config.yaml
train_examples: 39062
time_shift_ms: 100
hop_length: 160
spec_augment: true
win_length: 512
tokenizer: "char"
beta2: 0.99
learning_rate: 0.0043
one_sided: false
max_grad_norm: 5.0
final_lr_fraction: 0
weight_decay: 0.02
Rows from block 4, named by matrix and row number. Rows with one number belong to one neuron. Each number is 500 + 25 x the weight over its row's rms, rounded and kept within 0 to 999. All counts start at 0. Numbers have three digits each. After the name is the row's rms in percent of the matrix's.
# u: gMLP up (value half) (model.blocks.4.mixer.u.weight, 320x160), inputs 40-79
# v: gMLP up (gate half) (model.blocks.4.mixer.v.weight, 320x160), inputs 40-79
# out: gMLP down (model.blocks.4.mixer.out.weight, 160x320, transposed), outputs 40-79
u.181 093:464504503490496523501512477501466496487487454492497534504511508467519495526540489483475499517499504530481511450502563543
u.182 105:473515503502519481513451545538509532477482505536498487493461531484528486462521507502529512541517531467550529498476462476
u.183 102:472464529486518528479484456517474512490492524451528507453481478503488487523448488517471509524474512537489506531542493540
u.184 091:528542522504506450492478500482496496495498495477471519478507459538460478512534535496501470472489502468555500522514515509
u.185 101:474508497481495510493517505513514483486515504464501489506496508497479451490478480522484479496500577504481513519554501536
u.186 097:540523445521497487447515482504482479500534482473490499486457507479529495471500505552476492529512537490507527519530488495
u.187 110:501532476486517476488483478493523467530518532520509524519496486461533479512483467543463479467511516515459482525477502497
u.188 114:524532491509497477543478530522509546503499481478501528481467521487486501530489477509479489488483504539516495460461499496
u.189 098:489536555465518469517539451533494511483494509470543486482443496584506462498498502477511525479528548514501459503514499528
u.190 104:519504479494514498467512466550468468476486511534498508495514519509495492515513531486500474518525529553456455457515473506
u.191 101:498497499461501516501473536472442521512481534503538461527509491493519521483488535516516470474505506519513487547491470484
u.192 093:509496464484485469457551480513489502434485539487495491504494494496489523486515462499491506513460510522502508553503519526
u.193 093:533503509489519462520532473492515565550507481483520502491486521463548542508553505477524557464542498494490513541480542497
u.194 097:521487516475494465485493497494466487513516512514475541562478509481463479482468501468457471511481474521535471500445475507
u.195 106:469504535513512492500502517509476479469498494512495458498497541505481497495499503455494547465509498551479472515491494502
u.196 104:466509477512551463489474513454467536493504479464479557497535527516480442525527496462458503512491501473467516481504540501
u.197 099:528496441553498476488509509516523521510539548502514492499450501468498499464529551465496504466500496475482527483491493494
u.198 101:454473520480532475482518506507524503525508519554514470493521537483448513477554490488505495551532501528499525543546482507
u.200 106:482545528510506484483504517505499528541493498491457492483525493484496492493484517482503535516523541475492497528498476507
u.201 088:507460490509486480537479556447481499492507486502506480491468534467512492476475502522536506509424482531454544525472548475
u.202 108:454530485482498565492509509545481483507480523509467478488510493499461519504498477476484508486458496518506482514532465528
u.203 104:521436502513511513547505515472480528473530471510501521491499557479496483494493459518475537487505508482496519507494514521
u.204 105:505522495481495476488520490570495482558454477487515504496529463507489554488486532494495491477517469456514468478478509503
u.205 099:500512529518435499492473467495490483432523478481487483506529480496494504522522528496502501523526481476477517488497513487
u.207 124:506527478505511499537497507519514517486516479490551518474486484492518552518473449481503484456515527489447470484509503500
u.208 096:479457522498499488528470456503473512469488536488513532472487528516494516507477496467523438494466421537512461548508520533
u.210 100:529459499536525487519515477543468523471498498478501530533519512487483456557493507517474509496489519500501538507532535520
u.211 097:505477491513466495515484459477477493491524469526478499517487485519541471568493494501511528507534514541508465502482488481
u.212 100:478469499508537490500475485444503513475480514542506505551527545495457520495555508523508519523548510491497533496457478472
u.213 097:467464452494482502480517477476518457479526525478481516513505513447500503515559523507499445501509474508507506483447507504
u.214 117:471470469493479523488572524523509483485509489485517469486555513471534510521508483500490505504516477495502488476500504517
u.215 093:528488495510481486436511503533502489502538509502481541487478469501490491448513501529477490521532500500491453554438501564
u.216 098:503476469469467462477535473486482548497525493512458511500517546522439522525456521517524520521463545544501531510510485494
u.218 100:507509489506501445492484521482460498508497450509508488506509521504487515453526478493520503488506468566541470503565526507
u.219 107:472505495506526501511482488481495547455488492536478500492522509516508519523531481564508561482484481499498519505529555489
u.220 093:468513499515516505499486483515527484534495480497494532505489491482536461505531494488482501525509502469519524476503464535
u.222 096:469521488502509451481532521495502542515455481514492504471510546513482486498453474485543462521523528514519468482482466490
u.223 102:496526525510488492500512496538491504479483479479511493506543519524490473542494456482502516482485524505497471533526566511
u.224 092:482519488484497510511510492480514422484497491469498517486463517512517494506523470460495461502525513494515498509549514518
u.226 091:455494455463487502481526468493447443488485499510521495505541500494463483514476511435455547531493534508510490502490531493
u.227 095:506502526496482507547467483516503507508514529514501495486540503481492467469485511551536500486509537484508469469507466547
u.230 089:502509490477522494461496496532470518490510506531498479502500472493515506499509513478486504502484499469544507561459492499
u.231 109:466487480489482512461487466523454417483447496477514525501499494493513511532531454552486499522502410477476488493493449550
u.232 090:468498508538524482531484528535571496496499522479482544509498523478453515531484496490492550509491486496489506484459510510
u.233 093:495466485521501497436507509501504484474482518489482555515528504512461497520529491480487521523455534472462530481495500498
u.234 096:515503555477457508514537471504492513490483529464507488496513535494480487523463521481505515535525541491466523468487480482
u.235 101:444515508541460483504552505440498527521503482442505511500502576507499492525515529488536511513480443534515478553539490532
u.236 099:447456513481474469500522445513514455522503508558485506490543508471477519511531465508525508456508478476515491492503490481
u.237 113:483542501493530501524522503482499553531454444558506464509482486530500499522522505461502470504504522464538494484499488493
u.238 096:458484471467494489520471507500460479491494536493511505450469552473527460489525508528514514475479495532519519508515462503
u.239 097:480543484510492485457516476519545528505484492482486485485504526477490474481497524491512492468495476512507517485568504544
u.242 096:478456496533489507471508500499481495470462476472549511531476502539473469512572505496461478494554475496518495523457490505
u.243 091:495505455497486475488472470522486513503477510497504503527487478502538558494514489535533530491508496498505516470469507519
u.244 106:465515506517470503496465513523495541510481502512491489525493535528526494537537495488464470466441499557502487433503489469
u.245 107:540532503549510482476549473506505497542492489509452565525474483503455497459479517495463514487539443473526519477483533507
u.246 088:523515497537499477481514489474500462445481517480512517510483489466515511496501561530500501460550498525551506512532538501
u.247 095:463498540497512487452484489503510515497513510478437509483508525524503516476555508498499492496538511462506498519504514529
u.248 086:486522451489506491466508469502484454515471476485485519521504502469485500492502516504529564474504481522459482488523476468
u.249 100:523478484465483519466501534517537532500472518525531509504458500498491521496540482498523513500500528504557521519566460533
u.250 100:507512519510481528480515488490508528497485468473488506438496507513498464490498466467485506494520484530500483465480510508
u.251 104:505500509537491514498546531532520480509461470460491495508552461514495491537478526532486522502498502500471498489478529548
u.252 096:495504484508513502471489459528468530489502485530471488538537494491458531537493510462487510514492504524495507524485510480
u.253 096:543502468480440485475503510480459507448464447518518494529487542483479470522471508465513512501482504514500489473520495492
u.254 100:568494517493491467504471499508491489537496513516466484519508522443565489505515536478523512519511478488540541533487487523
u.255 092:467472518513504475524490507502524498466489484530520499452518492462507511509481546553535514479520499516499507512511512493
u.256 102:479496505463523501455504496455486499486489496496481523492482494482505484524511533474517473519475470490481490512502513552
u.257 098:514520495514530527479481494501505524494468505442511488525544487464434506519457526468483512521458480490534487523532497523
u.258 115:505473475467509475491516453517535516478519505490499493487497531489490506491519500486472524502492561506485475492449466472
u.259 102:446483460521465508463545508547520508495486515543511505547494478520454499474519563451530553483520471495508451483498496514
u.261 097:526553487511490502498509519514516470476475493480500497495514519493466484473497509497493505524506500477500580511584489506
u.262 099:475553530534532482470469533499520501520499496509515531498466501500484523536478497495505479498515463495532481509474494486
u.263 109:474529504476482513493488503526486501506489509455504481482475516524514463474510524474516522543472484501495453496491502462
u.265 112:522496521502516474476512483512464490494466494495520502502533531528541503532496539538481519486492503525520470487551505530
u.266 098:453503544480504457469519489476501538497546524530552526534522502431473502543520499454507496519532501464452470534496461530
u.267 109:541496548472493529466511554457534490527459508530560537493476528474493498512461472456485529529499517456462518496476460507
u.268 095:492499487493483490501493503467483509501493497506504538479496509529480504525473536479503526483495515506516470536515483545
u.269 101:471487541532529450488480458482518518496484492531468505495535515505512506502529481473490527519509494492527485478440484535
u.270 117:503469461500535495503515490490515512539520491549506487499498486467503472494487523428486494501508496522532465519478488495
u.272 091:546498491512513509505497499514554508478495527500474493485533533531495529479569516481534512517498539509537498502492525511
u.273 099:505535535455499491520504501504491560504466455499490507494480475519503462508464491498485529524558479485447488503510549526
u.274 090:419510494505518499500496464524495526534493499505501455498518506494496483489490485510511500534491468496495512479501523496
u.277 101:515516447491549473507496499512499532493506508492493577494497474507496480493485466518497530499487482472525518549484485464
u.279 109:477460441544503536514491537503463538517489503486520498467509533508512527527498527486481506494533487533486512506537455470
u.280 102:485492502496498514479497493507499510502461492513495536526507524515513492478521498495534476531508473483499540542462486464
u.281 100:472522486495495464483517501484522475476524461585522460518502504448513507531472539448465508531479506467500527519495498521
u.282 091:483543515510518508504479486511504506539504475449494509448477524497497486482503490492503504496523534516472543513474462508
u.283 098:488535505503490466545510439525531524484475505534480479508533494473486483470471512512476459539505485493483500498476466455
u.284 094:538547515484519521511494485504474427512469557492538505456505540479513492555500541483486484483510501507496510520510470495
u.285 112:462482481532477504479499461527480464466492478496540516513523497488529448508482478482489536491548499504500494474518497473
u.286 095:540516523497505472504523488493517509479490475474508492526545508504538484494495491498503492473496521485509502483504470480
u.287 104:492524505476537481505506475513526473445519497509495470523519502507508526545503517445470515505489523525514465522524509501
u.288 092:525458503473508490510491503471478451499499492498521483522467536509507464519488501495510484517475531484517544533503541513
u.289 098:487480543495530501522502475508490513469465511479523460480489508535439519500513513540518463508497496517499495526470486485
u.290 116:457501481512508471559488529497530518498457514501510469491527486555521536545485477497479445519497540499519512490495498501
u.291 098:514509497453475493458503489535489487489515512463523518507515562486486513506510530498505479479516531498503498465469490493
v.181 094:503523501553492491483513486506480484501503488500524454474506455471520495516481490505438507522512500486499500502480520498
v.182 093:477509501489537553506477560506497567508476494487544468487550487508483518510478521481488543480534493480531488494501470523
v.183 091:501512497519495479526485550465529469493490426539518495526486503516471455513523525468451536520504482488482499483523485515
v.184 092:526512510503498489530527530485483476498492500484500547524566504484496492550534492543484540468486488500478509465475554515
v.185 096:507517514493486499499483487504508540537548491532509548512477498492486468469553492527486504465457487514468480494492481499
v.186 090:507497539499524466525494546517486541528522474513511494496531500482542529522459512500508546535499504488485491488466495432
v.187 098:489499461504481488545537524484512517472510510503472557507529521476519534487479449539491472476497529526443509487513510510
v.188 092:516489466523458479522543553447466496478504497494504499543495499489506524483503505524496526514527474540475503501501512495
v.189 095:439477461518522538448466528459525524516499502496471547560477503488504475475523492487488468459528490512506529462497478564
v.190 101:492491503517555483521481481489517484474441514472471483521500476535499523512500499481564475521479456490491479522463478476
v.191 100:483493485504509500491469508520537519516533490530502498510503501470502514434497484473496520465537481511505486498505464440
v.192 095:509506467529502488506520497450472497488517471530497550503497481498494489473528501527507485493528488506503502506464500462
v.193 087:523491481465512466500526519503472521536538506500518513490529502520521519491566501481503550465509514486523547506510489505
v.194 096:535508547514464486513498505480493510499500549505481539491532488482484537501482508518496480499518506492500461480522482464
v.195 093:508532516465517518474504490443516495506493468474484476508508469486568489490533495506488508500478490422524457487521486502
v.196 096:467529509544494473518510551499520468476405536500471493488495495467487485507505516482538495491512505508506517486528501507
v.197 090:471490508471515552542518470494528495510501528489476476491472513519486487476515480452477480512496505518489561527484497481
v.198 098:479558520483498515512488462490483475483531501456504524493491486491494499473487516469539466482517499518495454493529550486
v.200 092:495486511463528495527499490436466503458501489517493503506469499491447466456484465507463508497462525488504458508498481532
v.201 093:513501491506499484507519495486500500493504541491508496532509495526525521500535414495544534509489491508482554498522470498
v.202 098:554547458475505476497495460540503504524520502483502485524526539497517511492503489499525440520513513504518501481476516505
v.203 108:499497519511482508552512518468486485526479464500487479518479472479513499529468561507470538512538478509535491482542488506
v.204 104:489497487519505507490483516462548482518478490478510506508497526502536466483499477469468536509538515525470514489499507434
v.205 091:495509491484538501515494493505462507505510479505505527476490507538470541526493511464503532514489565534506497499542477491
v.207 117:492518458496508476483480509523495498486507539491510491501506497471508524528510486521475455443508510466523548487511447498
v.208 099:508511514513497494535484541506483477482513476460503487469542493455450468531488502541486494541527459507486463453491485513
v.210 098:490519505520538503509444474468486520494503473499489494535515508495506510503478534461478498506492501510461506455513524473
v.211 118:519452475497467466524478516542480504504523501489509489519465527525491460537543480527490511462546532498526481541486474522
v.212 104:507469532471499433530507525454484513514476513531516460500536468469493517509515522474492521515482488497497511547492473515
v.213 096:516495464536518473486505487463459512535505489492457476505492518526514505515457533480512545539477474506542534488509470488
v.214 104:507532487464514472481501458513474539503527455501494514498537524494519479518494489536503513501475485491516497493510540518
v.215 093:543488541467511505459463529533509478500508477505432493486475483490493457475485508488487489551508475521485462532451502541
v.216 093:510503532510498478471461485481456480486497478503509553493524527502488510486476516538451516512490504504467518541518488528
v.218 103:485486471543486500495464543523505520505500512491470482480519509552473498530496538500511500494469491466471524480503473520
v.219 095:486544513486480520471440502527511528499504483514496476526492530504483499500485546521518517503492500450511518473482500476
v.220 100:462506506520469470504492497455543508457503487516496474519477498477476469473491496526484520507527478490469520518485505493
v.222 090:490549507505496473502543539529526490550519535528521497484531480510450493459468536519499522469498545493479482455525506510
v.223 108:473473495476499488470502490464544546467527470519494478511483514499509458462545494491552472482536477478480487490470475461
v.224 096:476482470492451518531522485469471477533493493514490465483500473507493487451502515448486484508546452475513492505524496542
v.226 091:486510497504467501526509533483492525493491481500464528488507496504469537543553483492491492441482476501504515483469558508
v.227 095:505502489514496456513522469499499510508461515522490520507499493483509494503496511457497494534506565419498498447510512505
v.230 096:494492472485536498469485495481505526553494481464515515525526479448519483533461499543463501509507484548516473554473516513
v.231 098:485486498501472446497490511466495541523480498514472479491510550531490470485498509507489526513522541482512522560527493541
v.232 113:518477483505509452500492507549507473505555543522514502512478490518469494527483464482497516479519510474496506504505485526
v.233 091:515468492484504487470489498481480512528481515516482526482523494476500577463464489489486514496489533501557495515514489479
v.234 097:500508515516533529509491505483465512500491498486519475465493481445518474500493491456505530484521491486453472501533478512
v.235 101:451487484522482474490521543467504503511507481487501495484500542484516482545532518474503479496541483513489520507488525494
v.236 099:538502507459542500501515502477521519510470485444499537494537533542481520518459495471528468495488519510520499475519495520
v.237 101:493498496474499517473532529488497563549490507548532471467475472479497553492506472507513481532502482493488475474477448523
v.238 106:506528516521513509466454510465493514489492439493499509540484497520474490486536524519469474470507510496483466534526541511
v.239 095:484495491518524517496549562509514487502466537513451486491430515507515485526486486480488541500486507534521525506480477489
v.242 080:474474428521486461544521516508512464502486513539531507471507487490472523514497537464516487536511491484488479488501490495
v.243 101:504478481492519518512502526478539461475461482460491500491472473495493517515493480546483500492514509546533511489471462492
v.244 099:477501507484550464540514539493495492487485496530458470465520477477557476470517483501463492515488482494533522489530473501
v.245 095:525486501468535452483518462475524509489487512514504488491515519515512465464542482474462545521502518496487496528514508487
v.246 092:453504482520516491507479497526520535493529509493506484561499513523509501510531546487477568490478529459496544526504535491
v.247 094:506520496480507511479524483502479557513537488523500486523478445501489471508473473485484490481509487505495553497467524515
v.248 091:489508542469510474479480456493489514496516516510452508480481470515536502520494484500493557492523481458492453491493485520
v.249 104:478492526477498503481473538463535510515487482460503529551501495478520490513501500515536459515502521497453459469490492528
v.250 106:503472461495525494511524513508545520539520487524453493494549492484456504555500572533476504487472480516506514537501517477
v.251 093:484486516504522510508492424498477489524504490506500509494490479503456481491522484476532498518487462514504522474482552524
v.252 088:514503494511503515507495529501477462467527495491468466485499545526491485523514515485465434514528503510435544519517507518
v.253 098:530524433458502478474498482519442501495488505485521500508504518493521506532496537492553466480483508510492497487476463521
v.254 097:508522478471542512486549458481516494501515490474522496444527513508513487456461486487473468507527487514513535526519499559
v.255 129:496508536496451509470510496500535487494458519530512480456498494526492467526456496494494492488543504498507476501482505549
v.256 104:496475522506507514530466488428506485523434525500463502480503485510534448467526468455535497533467473494450530543506526499
v.257 099:499532554549525498474510451483515518485489473536471501501529495485508481525527503511455516515480488520486470439470496509
v.258 098:505464466552480507514488521497444493520512492478496551476437486511499542479507482529519525511509474510464473507450462509
v.259 102:494525483546502545520519512535498529501511498554495488486462520483525502498479520522547492532498479539499475489486466490
v.261 094:477450528487506454482469492508491553524514509532506495487477504470510505501494519488484476525489532539504438499507516524
v.262 098:536515496531529490493503477439509505472472453455526528494512493509528494504487497519529468476514466506465466509453532507
v.263 096:470452493469494483516522493460503491536528483476480485482498508506455528519478531519534499516499523493526510481524510535
v.265 094:568458522482441522497489506507499495518501508458479478478518496481536497476520487486507525494471495475476473526459458474
v.266 096:469523495483478470490543486464453520506507536525530499551523494468507527504490480493505460522494512531454521461513464482
v.267 097:504524493528481482544503463501504503408510509493487496538480487510491448487490504526535473500565469524470514495517546514
v.268 095:490516477497512511497534495491496506488516491553511528517498504487470537542499462501482539461497502504526458524578548533
v.269 111:507519488553545506521523469531487470492526467537504496506505489520513509538493463443511457488516510497508482525519541479
v.270 109:537438509508522517519507508495523484512495472485479526519518545515473469558499486501540484498481520511516469467505485506
v.272 100:487470480520509472552473542504509459514472506484440488477492527469468486491538503503526507495538487516483494489509515474
v.273 089:516524504576477480508514508500557468517546533514495506532519479518532471475517519524488523526489446467494525505500488495
v.274 104:474549501506529522458487489547480511477488543535532501535456482543526486498494519497511503497494492473535489496513521507
v.277 093:538495475506517515538537521495542515518488497532468520504517509491505498511504508482499482505491517461498514521482473489
v.279 110:508521524485483518466446539507497573485494511502464463476508503553500500516472561491505502510491482496502500456527519497
v.280 105:528502457485550496519491524512497495549496481472526536474448520506483495519509522500513454514502473522493488502508520486
v.281 085:531491446505526416521495504491486528499502498522519510487529488515509462488494485472456459434485511499485526519509491478
v.282 091:507499553484490510496521502477511469487473509450521498481512503465490477502508504473484459542512479545486478503505481514
v.283 101:502518481491511459524465492482478498502497463571502532522503512517498477491484486526550533507497487485463519501500503512
v.284 098:480508492533457468521484542517491480496521537540507484487478481513534512464554483513490488528495478483490485469527521513
v.285 124:498465521511547496527551514486488506534494524512497510484467501482492542510497546528471507482450509516512457525525505476
v.286 094:469499493497465526447455496493535526511502507509462485498513510520481456485497462530526508464492485469510476473491490495
v.287 103:492433496524496480507445500495436499464518530525472459506483473520519503512517483534512476522514476489527513544505551558
v.288 099:522509520525477528503486515484509476477481469447524533468498480477470517509495486546445525507504503489493467514471487547
v.289 093:518494472508455404504527524502456489506530492528512530501472467472493510490480517512508487497468485509536523505509518475
v.290 104:509479465520483468573508563477519491507487484500483479506564486506504522520503468465515450480497524487510493485541468469
v.291 084:480501520472518526466516482503457513526516571479501461504492490501505517458479533475471513499499486491469489482539503472
out.181 117:500475519492465475564503433510487501484521476514487493506494498509494542507507469526490470449514502466520499509502454515
out.182 098:506546479505473510477546526499507466514499525498527502506488497497504539523534480516500489487461511532444492505519463466
out.183 101:456491507507521504519539506470527501493464473565472516503506510503459479454482529513528495489468507500469525472478506505
out.184 093:446535506526481516517536508520541477469514496499494481513506536448520475490473502445474521515539447492477479521519461526
out.185 102:485471479492499535542483458463487499521469551459511480494495482498506541483487568498501474514519506488503503487471520529
out.186 106:479541523478446546544466463510476513508493482482458508536514503521466495502519498470508518505527484490443466493489508485
out.187 097:562509487473530489559496489522461518497503524499524501502460447494476504488519487507509525526521515514530494475513474511
out.188 096:543453525526474502503470464498491477530564534503537484502486474482493486535466522494499507471502476538447439489522482517
out.189 096:508505466470502543516444557533480443514511528509506504500531534514484504517504467480526485542497525488527528569472513466
out.190 096:497493493523515518520520502550473474510472505462514517539494501475528502521467520539483470475557535499510472545491505583
out.191 106:512493532486524464489496512479529491511513463474500527481432489489487484497477478527527490494462464533475481471511502487
out.192 097:517533474548521516509505491458514501535538472481465489437499474491519473484502479477503475485484521523496516522502478531
out.193 098:478480486491495491464475489480496478489454497507489528486461479487505523477482520482474533522483551467494456485482436510
out.194 098:527462485514523552480514522483500524486506460503519478469498500521497519472519508557484529534519500470490500496519513494
out.195 092:548477462458512528515485513528506463500509553486517516534452506455513494479525496473469529504524526443505504479517494530
out.196 101:480436482523490526495522486524524481495537545513478507469435532511523528492506477525506497481495522518516478538475536534
out.197 107:517490501509478522486463533550511504512482476476490534479512456482503489515521507494472485484496504540476466521502469513
out.198 103:561495475499487505498498519513560461537501453507501500481439528500505445529468493520530524478479514503464516496509490450
out.200 099:527461487485523515502485467468550492468568515508569492493495473479489546524481486536494512563512487462531497482465479482
out.201 099:499494501491474507502496505482518505522507510464505508528488522498483481517464442494478457451541555537537507512555548508
out.202 099:512472548512487512511542506496524562492494500491466457495472527534488456570496507551502524496463512494532510487510488502
out.203 094:516528544485499480446499489553492513517466502489501497509501484523494486478478512526512525493520502506539521522550494511
out.204 107:496487523513504509501489482483481474484484504486497509520461526468482481492491531502517497497457529500542495466533485478
out.205 097:492518521499482562499502532532552549512496503523519508490524483516549467535494508508527480493491503497519522473454474494
out.207 109:530502459499505460503505515489501534476482485502470465499493479514435498485497525500501493519481515497530477489536505437
out.208 094:455507508508532493490500475504498494539486476514471473513521518495541551501489452515532482515478500398535494457510461569
out.210 098:490510559467503515475519529496548438524522525516509510480464508501520502428498454489472525473517491484554484494466501528
out.211 106:478505496458512493498502498437518498503541471485477521505487523499523500464460498493507501481521488529460463516477498474
out.212 101:482514484526517482491534501513543465489474478486509474496493496495500502526455464514465476490470486492487512476508477495
out.213 099:492536496549497492484522507508483547503455450476485496473497508517485519503555471463490476532498427507495482506550477499
out.214 099:496546469512472529525488493517489549470471525525520478445511479511498524459485507508502471518499526521490521526488488530
out.215 099:499515507497542526478523503473499531453486493492533496515524531488487545484526454485480504540443530484522526500535489489
out.216 111:516480475474534507501475487499477501522516500512513498496503493445541483488564468467489510502525454481499515515524488503
out.218 101:487558485500535489459528490485546491534489497500513521480477458478482502538490543496493498501494472481495456519454533525
out.219 090:501462486484544501482530523516473479457543482442502502491484510476467502453505450498502489486438488488475492535523488508
out.220 098:524544506451516469490528498510501507491489500530515522487466471547483496502518533510464502484497502486484477485530524479
out.222 098:550523457505479512510491514489492507484450514503511522533462498530523489519519480512465516496479511479497525510505489461
out.223 106:470483487509528504505489492539514482508464498504505485485512464499448516519476478498512487501472495520528530524451495536
out.224 091:550474513534520483459478547524490546540494521484513496516508524446486499473495510592465487531471523512494539505503477497
out.226 086:514553519474463480494473509509513499504482512512487453490497487514502505501499526552557492524530508499479467494510516512
out.227 097:483479492484492508496476525533481507495451453499523494467474484515472504494467519499425494501499510492479538548488522491
out.230 103:501491519496516465511540527545524531465508442553516527555532492501483495448460488502503510499480465506508485502515504492
out.231 095:518469482475513486528501499521455470470521480495493519482483458475485493515485515466507487462489505437500480456510523444
out.232 104:501525481556470500517470497462466500496473506508504468524480516487505542482494455475526486509469513510530478506497492481
out.233 108:516532513505500480552519540525493516496485510487481435499506507484533467491474497518528524484523488518477495504486525465
out.234 096:490489499508543515488466495498513479447464449490459523502468476474489448533478508487495489469526516436494464543518496500
out.235 105:483473491486495479538491509492462491480534498483480499475492491520554512498509447528493475506490500499491514492452506529
out.236 102:509480493502452502482448519534497495525481534496485475545491487464519496532520562502458508524460517499525515480481508551
out.237 109:466487509472487473433489470469492522475516510492515510506555556464472498488501498514474537500453456511510493542486550485
out.238 098:479494496509479525498567514494510526483504490531545495515488484473462493505499542452497485514467495509476533526452515492
out.239 101:535494492487467449533512543522430509520534499515494485536513473470494513505495506480519515543538502486497500491470474483
out.242 102:509546517457503501503495507468519493492444501500468499504514504530532518510466461534478492515477496486487471480518463513
out.243 114:508489513537482532486483489537532501505507547488496546443466490476442479504455511490543536517525487530545516519481504507
out.244 118:538494500501475491496457563502494509461508473477452510479491494514502501481539477544530515472489504512424490484517473489
out.245 103:485505495490510446470517532522488507473482530512504490507550527495474491525513518485507520510524538542535472500494497455
out.246 095:501528481517525466516489554516495509503510507470492484510485497511491498470488508491510471527502516484492458467481512511
out.247 098:516539493496546478500512507482476505463484488496510485501539475452511518516486501472474559500489510513514498490496495507
out.248 092:478493491458457522529546554504471478518528532475507562508480482499465495492498509495503490529488552490486528534485544482
out.249 102:514449479562515459477537497461529511483511511485509472527521552494500496477494525500496535469556436488494482460467498514
out.250 101:470521497490518478492494484493490499525493479474510468501504456476497523498507465504531498541499500544494523506494511536
out.251 101:477484511478532482473489484521429534487495481469507517447495512545457463485515492467451474494466494485530484514524504518
out.252 106:511551516539479510469517490483500480515538493447481513507467498488499490523533527468484514486474489509519514516479493464
out.253 099:480509515543523545520482493466507462564508536486478514500522484445465507513483508525485451470514470518512483489487505493
out.254 092:507495494498494519490516516544454519519495491529496514509531493504456506531503483527510521481458498493541507513532504504
out.255 086:468496458562492524478500485465503507514467493482492447479508521547522457494500476488466536526545500449503501495501500473
out.256 113:504481475482467497466457492479505483470526485485495483509511468528539470501470463526534474504493502529479520485547520470
out.257 091:501456486468483508506479501502433474468477528513489515477441528495503465471533502511537477495493489508535477465490488474
out.258 110:505489468541552516473518518500525493537484516521489534532510517465512502486520471491472493571497486485492513503492464465
out.259 096:487483464481522528528498488525452534530496463481458493498503549486474434461547472507493495540505527502532518590513511507
out.261 098:459498501498496482500514479523485536493547497514475484514497498511517508535499539500503526479522509508507500525478474476
out.262 105:532483507478530453529518472521481492486491495488528462506515471491526540490477486477527498507552456506524514510514512479
out.263 121:481518477565431506469498504489537467526507493495487501501481483499490513460534464518437493515507442499481535514517471512
out.265 104:483493476525531516539527470459478515487539513493474497490497491519488472537499496500466482483516567502517502512503534462
out.266 097:508470514528495530524496505532489448455444471496480540463481517526512484466461477490525495503487485506536493511508515525
out.267 101:491467495495468468553485463494517520468537480544495500444510487447508484464501509550532462464558472501478503466488464534
out.268 089:519549476463514515528470517511527509491469533546499540532469524504524481469505495458500481500529534502474509492486487481
out.269 106:460518555525486482520452484548454576469452497503524539509499504538496513469479474471533512485468443490524521510492455520
out.270 093:491508514483513472524515503489486447506533493476513516481487555498542486509446483527481469515528472509487490532469500529
out.272 103:543509490492451504486498506485497553521467475527493524539529492549523481503504466543552533486460537493485485520496506495
out.273 098:521443459516509496486460504478495510483514554488505502517531519484456535461435493491473501517485522479537473493468462490
out.274 099:483523477492503516514519537523501474508480510460490518541480501506556502519492433511470495527497467492477512478453512532
out.277 091:509506504468487486481442507527489467491466469518534461483509541477525480492490476455507519532551493488505509482530487512
out.279 099:495503497512480505495530459526538489505480515528487484540510483509537485480448500511554480526488529537506478534521514509
out.280 109:511512482480510528513536529489505487439428479501469506516512509495465494500503513519532495516493527522530512495529524524
out.281 105:475502438502499512568523538552477489493505525531482485539505481515496556524539459505516497467516484496519518522535503501
out.282 094:520451474488492518486510502523473473498486531550473513495503487517532505473527492498541530497486521487531464512455496478
out.283 106:492477509492480514497523513470540463544540487474534487532481508472517514514476470463458530497468505498491514469496459499
out.284 104:478474490476520525527515481497488546532533502497475497533487487555470456511421514450516523487521509493521453469498500512
out.285 096:486544483505531526520519527456518511490495473487511488522477483568462503524476471508500503483514504461521511511507517503
out.286 093:489499473466523473523504503493458489484481458511493516482479456449445485471447602507486507510496496510517461529428495508
out.287 089:536527467502537518506487516491513438513446468483513526488458515497484465461483486526483495471494513498492510440467483493
out.288 092:463500492516518514548505485520506519482524513528498512450519477520485483516497520523484491453502507489496459496495474500
out.289 102:541509536537483520465506498475526527485524565521516482509494492550512490516492491489487509500518521471499498462542480467
out.290 094:512472514491477474520516477450505459500504439517487520540542495509535519516481481481498501480520464464451474490513464508
out.291 101:523458515565528495527467516500548505513471500475447496512506476549503532517457480526518533491509518506486516477543491502